Weights of a small segmentation model.
Data: trained on rendered roads seen from a driver's seat, with toy cars, trees and houses, 72500 training examples.
Rows from block 3 of a small segmentation model, named by matrix and row number. Rows with one number belong to one channel. Each number is 200 + 30 x the weight over its row's rms, rounded and kept within 0 to 999. All counts start at 0. After the name is the row's rms in percent of the matrix's.
After each channel's rows are labels from the 100 images, of 14848, where the channel reaches its highest value: "colour at peak" is the nearest of a few named colours to the mean colour under the peak. Only what is clearly more common there than usual is listed. The data: rendered roads seen from a driver's seat, with toy cars, trees and houses. In brackets: how many of the 100.
# convs0: first 3x3 conv (model.mid.0.convs.0.weight, 256x256x3x3, each kernel summed), inputs 172-255
# convs1: second 3x3 conv (model.mid.0.convs.1.weight, 256x256x3x3, transposed, each kernel summed), outputs 172-255

convs0.240,099,227,221,199,204,189,232,241,266,210,159,175,210,173,208,169,194,237,258,219,196,187,227,251,185,232,160,215,212,239,228,153,253,182,247,212,189,156,187,204,157,180,192,192,203,235,223,183,211,204,161,215,200,250,201,212,193,214,201,199,165,219,207,183,214,230,165,200,168,235,195,173,225,171,205,203,230,169,190,157,202,187,188,212,250
convs1.240,101,211,198,170,181,234,213,237,155,211,231,250,183,250,229,250,230,161,139,202,196,184,186,197,231,227,230,224,168,163,260,213,175,175,258,181,208,188,208,211,248,245,142,232,199,174,198,188,236,190,131,164,155,176,175,214,215,209,203,219,178,149,185,196,214,248,225,221,226,178,241,161,175,201,214,194,194,214,249,173,207,202,163,245,192
colour at peak: black (27)

convs0.38,092,196,174,249,188,185,147,203,228,213,152,251,207,160,206,191,208,247,219,150,231,219,166,250,219,232,247,169,201,224,183,129,181,161,183,242,192,243,274,207,237,197,219,186,220,190,207,174,163,202,223,203,231,185,184,201,268,186,202,212,236,200,222,246,162,221,222,224,168,214,184,174,199,251,166,208,205,181,164,224,224,201,150,152,249
convs1.38,085,204,224,166,243,210,166,200,241,248,252,277,203,197,214,159,194,174,163,258,203,177,302,164,190,208,226,211,217,189,138,217,185,245,251,225,175,176,233,225,167,170,234,212,179,165,166,223,253,177,228,226,195,214,178,189,192,177,175,265,171,241,266,180,242,204,194,209,143,215,178,237,180,145,221,196,175,169,160,135,199,192,225,169,182
colour at peak: pink (35)

convs0.176,109,179,241,215,295,243,140,181,196,217,197,204,233,245,216,219,194,194,208,197,206,210,262,229,197,185,217,209,232,261,208,205,198,210,182,202,234,209,193,187,223,220,207,181,168,203,193,281,216,198,192,262,276,226,219,117,177,203,219,266,259,250,188,210,220,239,217,185,210,197,183,170,204,210,262,174,211,171,231,233,185,164,211,211,232
convs1.176,091,220,211,182,164,167,208,214,178,164,196,199,211,162,248,180,214,229,203,246,175,178,157,225,164,224,218,228,182,207,230,167,158,128,181,221,180,194,241,216,208,195,216,243,227,241,205,144,236,154,229,156,132,122,216,210,262,209,202,194,156,215,195,168,203,248,201,252,197,192,235,150,172,256,191,199,234,153,223,194,230,201,189,216,173
colour at peak: pink (29)

convs0.177,091,183,206,210,242,200,222,195,217,180,198,146,191,166,198,187,191,212,235,221,189,199,171,227,203,187,177,197,205,210,188,237,280,226,241,149,212,179,130,205,154,129,209,201,190,150,201,210,179,245,199,239,183,204,237,117,170,230,188,219,242,228,198,169,184,219,166,227,180,206,165,212,202,224,227,188,236,199,193,187,205,211,219,187,207
convs1.177,116,227,191,174,185,157,194,203,142,198,178,208,215,198,220,174,225,207,216,215,121,218,158,190,221,233,227,206,161,171,254,194,155,172,200,181,202,243,233,164,252,272,187,211,221,219,215,193,217,150,206,148,197,195,172,182,220,185,205,203,195,131,160,224,165,160,215,227,234,222,260,174,237,184,224,142,174,190,240,185,199,204,182,223,203
colour at peak: black (36)

convs0.182,101,194,189,182,275,226,145,175,238,213,161,184,178,225,241,173,186,221,211,155,184,214,164,232,161,215,206,198,227,201,159,222,269,244,218,185,171,156,196,229,215,166,202,210,192,201,135,180,204,208,239,212,213,219,174,210,188,187,178,191,151,259,253,216,235,181,221,162,223,246,175,218,201,152,171,191,274,156,204,142,228,201,247,160,231
convs1.182,122,212,215,205,190,177,197,233,156,214,206,242,200,246,211,221,261,203,187,193,173,175,167,239,197,218,219,218,176,161,252,223,181,177,220,169,172,236,263,205,240,258,179,223,229,262,230,166,234,170,194,185,163,176,140,165,222,209,200,190,163,172,188,185,227,200,213,223,263,187,220,193,217,221,180,156,165,233,253,180,234,171,180,216,214
colour at peak: brown (68)

convs0.103,131,188,205,176,213,211,235,177,132,209,228,148,207,203,189,178,212,215,235,190,140,215,207,275,204,195,208,247,228,223,256,173,180,148,219,234,254,206,223,183,192,208,201,178,183,203,159,226,195,205,254,193,200,261,196,216,188,210,228,215,244,190,140,223,193,224,156,207,208,230,253,181,208,175,278,221,209,200,137,165,176,222,233,218,133
convs1.103,170,218,184,148,234,229,159,229,213,193,183,180,210,191,161,204,197,176,168,188,228,154,159,164,211,224,205,291,160,199,197,231,222,231,185,175,152,229,172,214,194,227,193,233,186,200,237,143,243,143,191,182,206,155,168,221,253,165,185,176,150,187,217,156,212,202,257,206,241,210,180,188,228,243,168,180,207,223,236,199,232,215,169,148,239
colour at peak: cyan (36)

convs0.203,107,228,245,163,239,253,228,296,183,235,226,213,156,216,277,261,218,198,245,204,252,185,218,197,183,263,171,243,208,179,231,193,215,253,238,176,189,183,226,182,220,223,200,217,187,197,205,231,231,177,249,218,178,187,185,189,229,185,187,177,184,189,180,197,217,219,208,217,216,202,201,171,147,178,198,195,191,197,239,232,239,199,140,240,197
convs1.203,099,164,193,229,163,156,219,160,225,158,145,133,193,177,148,171,176,229,223,179,149,240,168,249,180,167,186,208,185,250,205,151,263,159,187,220,260,192,152,202,208,216,201,178,220,252,162,183,182,183,195,227,205,225,230,174,196,227,166,136,225,188,179,182,163,174,197,162,196,207,177,163,173,221,252,194,226,190,211,207,190,168,234,177,242
colour at peak: pink (26)

convs0.146,105,197,245,188,186,204,201,198,179,204,181,216,220,268,205,185,220,194,184,256,211,221,241,229,194,241,214,230,251,222,216,221,205,226,188,202,212,200,204,261,197,209,174,177,164,228,215,248,232,211,176,282,243,265,208,174,177,212,208,260,240,222,223,184,227,215,263,235,207,254,210,206,189,202,232,196,214,229,215,193,196,170,198,264,197
convs1.146,083,194,174,193,220,211,195,178,197,148,190,160,195,171,218,193,220,225,189,182,171,192,119,227,156,220,236,263,161,222,210,193,167,182,150,235,228,190,179,201,234,229,230,203,237,244,200,140,224,163,178,153,181,152,214,221,240,205,158,186,213,181,172,216,188,194,230,226,199,213,200,156,155,240,203,192,186,189,171,211,216,198,191,206,214
colour at peak: pink (26)

convs0.156,105,193,234,210,192,207,177,234,219,203,194,224,158,214,239,171,257,176,199,282,210,240,232,162,185,189,224,244,211,202,201,211,241,209,207,187,167,174,207,211,196,193,222,276,201,176,206,199,168,182,260,197,159,190,221,267,252,248,230,198,219,191,236,217,251,220,231,216,214,179,175,209,212,172,264,212,242,166,220,256,232,222,196,196,249
convs1.156,090,152,224,238,229,125,168,180,179,211,184,189,176,171,232,170,228,198,230,146,168,212,170,238,241,211,166,148,205,188,267,121,177,186,208,152,292,221,192,145,224,191,175,153,199,192,156,246,194,246,188,193,218,239,193,155,158,219,203,195,211,175,177,264,164,161,202,233,195,204,241,168,219,167,236,193,191,176,193,230,186,206,183,230,186
colour at peak: brown (70)

convs0.68,101,201,250,196,220,233,254,130,179,211,196,191,191,268,210,213,198,188,170,233,199,231,200,251,193,206,228,222,249,254,242,217,191,204,207,222,217,189,230,298,197,162,237,184,191,221,210,238,225,207,181,220,215,237,216,200,196,232,202,233,211,223,235,236,249,233,181,226,214,262,218,213,188,169,248,203,248,215,194,180,183,216,206,233,172
convs1.68,094,216,180,169,235,233,160,206,218,144,198,171,220,140,164,231,226,140,167,173,227,177,174,195,201,227,141,255,171,184,209,200,232,246,133,179,177,235,151,181,211,235,223,131,193,236,229,182,208,140,224,170,246,192,181,214,220,197,208,182,227,163,202,179,138,173,259,239,221,202,191,175,194,236,173,187,174,257,199,216,241,200,208,208,226
colour at peak: cyan (39)

convs0.42,089,206,179,253,208,174,192,216,148,189,169,207,241,186,271,225,216,215,228,214,212,219,206,241,161,187,234,246,231,174,222,200,167,244,229,215,232,228,249,201,203,230,195,233,232,204,222,246,197,209,236,219,207,188,187,175,226,265,243,222,235,171,220,218,236,266,249,232,223,178,250,211,224,294,227,208,186,179,238,209,195,215,286,224,224
convs1.42,066,190,255,191,218,187,265,227,244,222,204,230,199,198,187,195,154,231,201,183,138,225,224,157,243,229,221,258,236,222,181,165,244,178,211,228,231,192,159,212,211,198,215,234,196,150,187,200,200,150,221,220,173,217,169,255,194,201,212,155,222,231,202,234,228,189,156,172,213,190,187,195,232,200,263,185,212,162,204,158,234,182,132,173,228
colour at peak: pink (26)

convs0.188,096,251,239,222,157,192,224,226,234,181,256,239,187,197,182,178,224,220,221,175,205,228,203,192,186,200,208,200,204,176,196,268,250,217,198,188,180,224,167,244,209,183,195,195,219,201,255,182,231,131,150,249,218,206,211,198,201,198,221,234,208,276,221,149,219,196,253,245,190,139,167,182,214,205,165,146,257,179,198,212,248,189,210,171,214
convs1.188,121,198,176,185,221,148,171,219,186,231,189,196,233,231,227,164,191,208,210,192,161,180,199,191,202,246,181,182,173,204,232,202,162,196,209,190,184,216,239,135,213,239,195,196,170,189,177,213,194,237,225,156,254,196,160,168,191,156,240,162,197,158,163,196,137,188,216,172,208,208,210,181,244,201,162,183,132,189,258,204,159,239,163,233,184
colour at peak: black (33)

convs0.184,092,223,171,247,193,208,235,178,216,160,211,197,233,189,201,226,194,241,188,227,244,249,205,231,172,176,212,260,220,192,145,198,205,233,232,211,213,196,212,235,235,215,207,199,198,189,157,238,234,175,269,200,213,228,181,248,263,181,216,199,271,155,207,205,221,233,208,181,267,181,183,218,177,267,245,219,158,166,250,249,223,238,247,185,251
convs1.184,094,203,223,198,226,148,232,231,228,262,150,208,177,191,175,164,207,221,212,194,148,199,231,99,255,238,188,214,217,179,174,181,263,210,223,173,243,219,171,169,250,215,198,177,205,161,215,229,189,182,185,220,205,221,191,238,175,190,220,189,248,192,190,221,184,138,156,184,200,202,169,197,237,151,255,146,186,197,214,203,213,193,182,161,202
colour at peak: cyan (61)

convs0.49,102,201,224,246,198,273,248,204,179,205,239,232,205,180,201,267,196,217,210,207,256,190,176,200,183,166,246,223,180,164,222,214,210,214,231,219,170,199,198,258,199,191,228,267,179,165,189,188,231,122,241,165,167,192,204,244,284,250,228,180,242,160,233,200,263,239,218,213,241,190,199,233,201,247,180,201,220,217,255,220,195,208,207,185,254
convs1.49,093,197,221,226,216,133,212,193,214,238,172,155,191,164,180,161,212,188,203,162,139,226,221,188,226,251,166,187,227,205,189,183,221,196,223,186,270,193,145,146,218,196,223,167,204,180,210,274,176,252,221,225,242,248,178,208,139,192,198,154,260,197,159,236,163,151,150,180,181,213,177,218,224,174,249,178,170,177,195,205,197,209,184,181,192
colour at peak: pink (35)

convs0.214,113,222,154,161,184,184,194,212,184,200,183,198,226,201,211,225,254,208,232,197,158,194,214,191,239,231,187,152,206,226,317,197,179,230,223,218,227,242,184,231,265,242,206,241,251,265,254,174,208,221,178,150,212,150,197,219,211,168,232,210,192,182,174,184,209,223,209,201,225,241,215,153,235,241,135,204,176,226,219,186,223,209,196,223,157
convs1.214,087,186,248,221,222,168,243,189,223,208,247,281,198,191,192,175,162,144,147,194,148,264,273,214,152,235,195,196,259,216,148,201,218,191,233,228,247,134,190,211,165,147,224,171,205,199,164,249,183,199,233,241,243,270,174,173,188,195,121,186,231,225,241,202,202,224,206,171,168,190,181,227,187,168,245,213,182,126,185,172,236,172,194,200,184
colour at peak: cyan (54)

convs0.218,097,173,221,253,206,190,152,244,198,209,149,218,228,219,222,193,235,195,167,196,195,203,233,240,209,213,224,225,231,216,208,202,218,245,204,217,256,261,216,199,219,238,231,262,184,213,223,273,193,226,225,213,216,208,217,187,241,212,227,179,236,206,205,215,213,252,238,183,243,175,227,168,191,297,207,184,206,202,209,226,186,206,262,226,246
convs1.218,061,204,210,208,198,187,180,229,249,228,217,236,189,187,245,191,152,261,239,256,168,195,214,149,225,222,206,222,247,218,161,191,211,155,219,191,258,190,215,178,185,199,222,217,223,178,195,192,201,199,217,231,167,217,178,265,198,188,208,206,223,264,151,202,177,141,150,192,173,218,196,197,224,147,277,221,229,128,181,150,201,170,163,196,170
colour at peak: cyan (65)

convs0.157,102,190,197,167,230,204,148,199,213,201,181,165,157,223,193,196,172,230,225,209,167,193,220,201,214,226,185,97,204,220,144,229,165,184,227,209,211,180,162,228,212,155,217,202,197,148,203,195,179,257,257,192,204,254,243,185,166,168,190,213,221,237,170,214,221,228,168,179,121,264,151,170,242,231,168,199,246,165,124,178,155,216,211,210,163
convs1.157,109,230,239,194,182,185,212,198,163,174,238,223,187,198,227,176,224,166,193,227,164,218,192,261,179,232,204,158,189,159,242,192,161,203,167,187,159,205,263,210,209,216,182,193,221,272,219,174,227,163,219,176,173,180,170,147,243,208,182,188,160,169,230,185,190,189,241,223,258,194,242,184,205,231,181,176,200,181,231,205,257,185,187,226,197
colour at peak: cyan (56)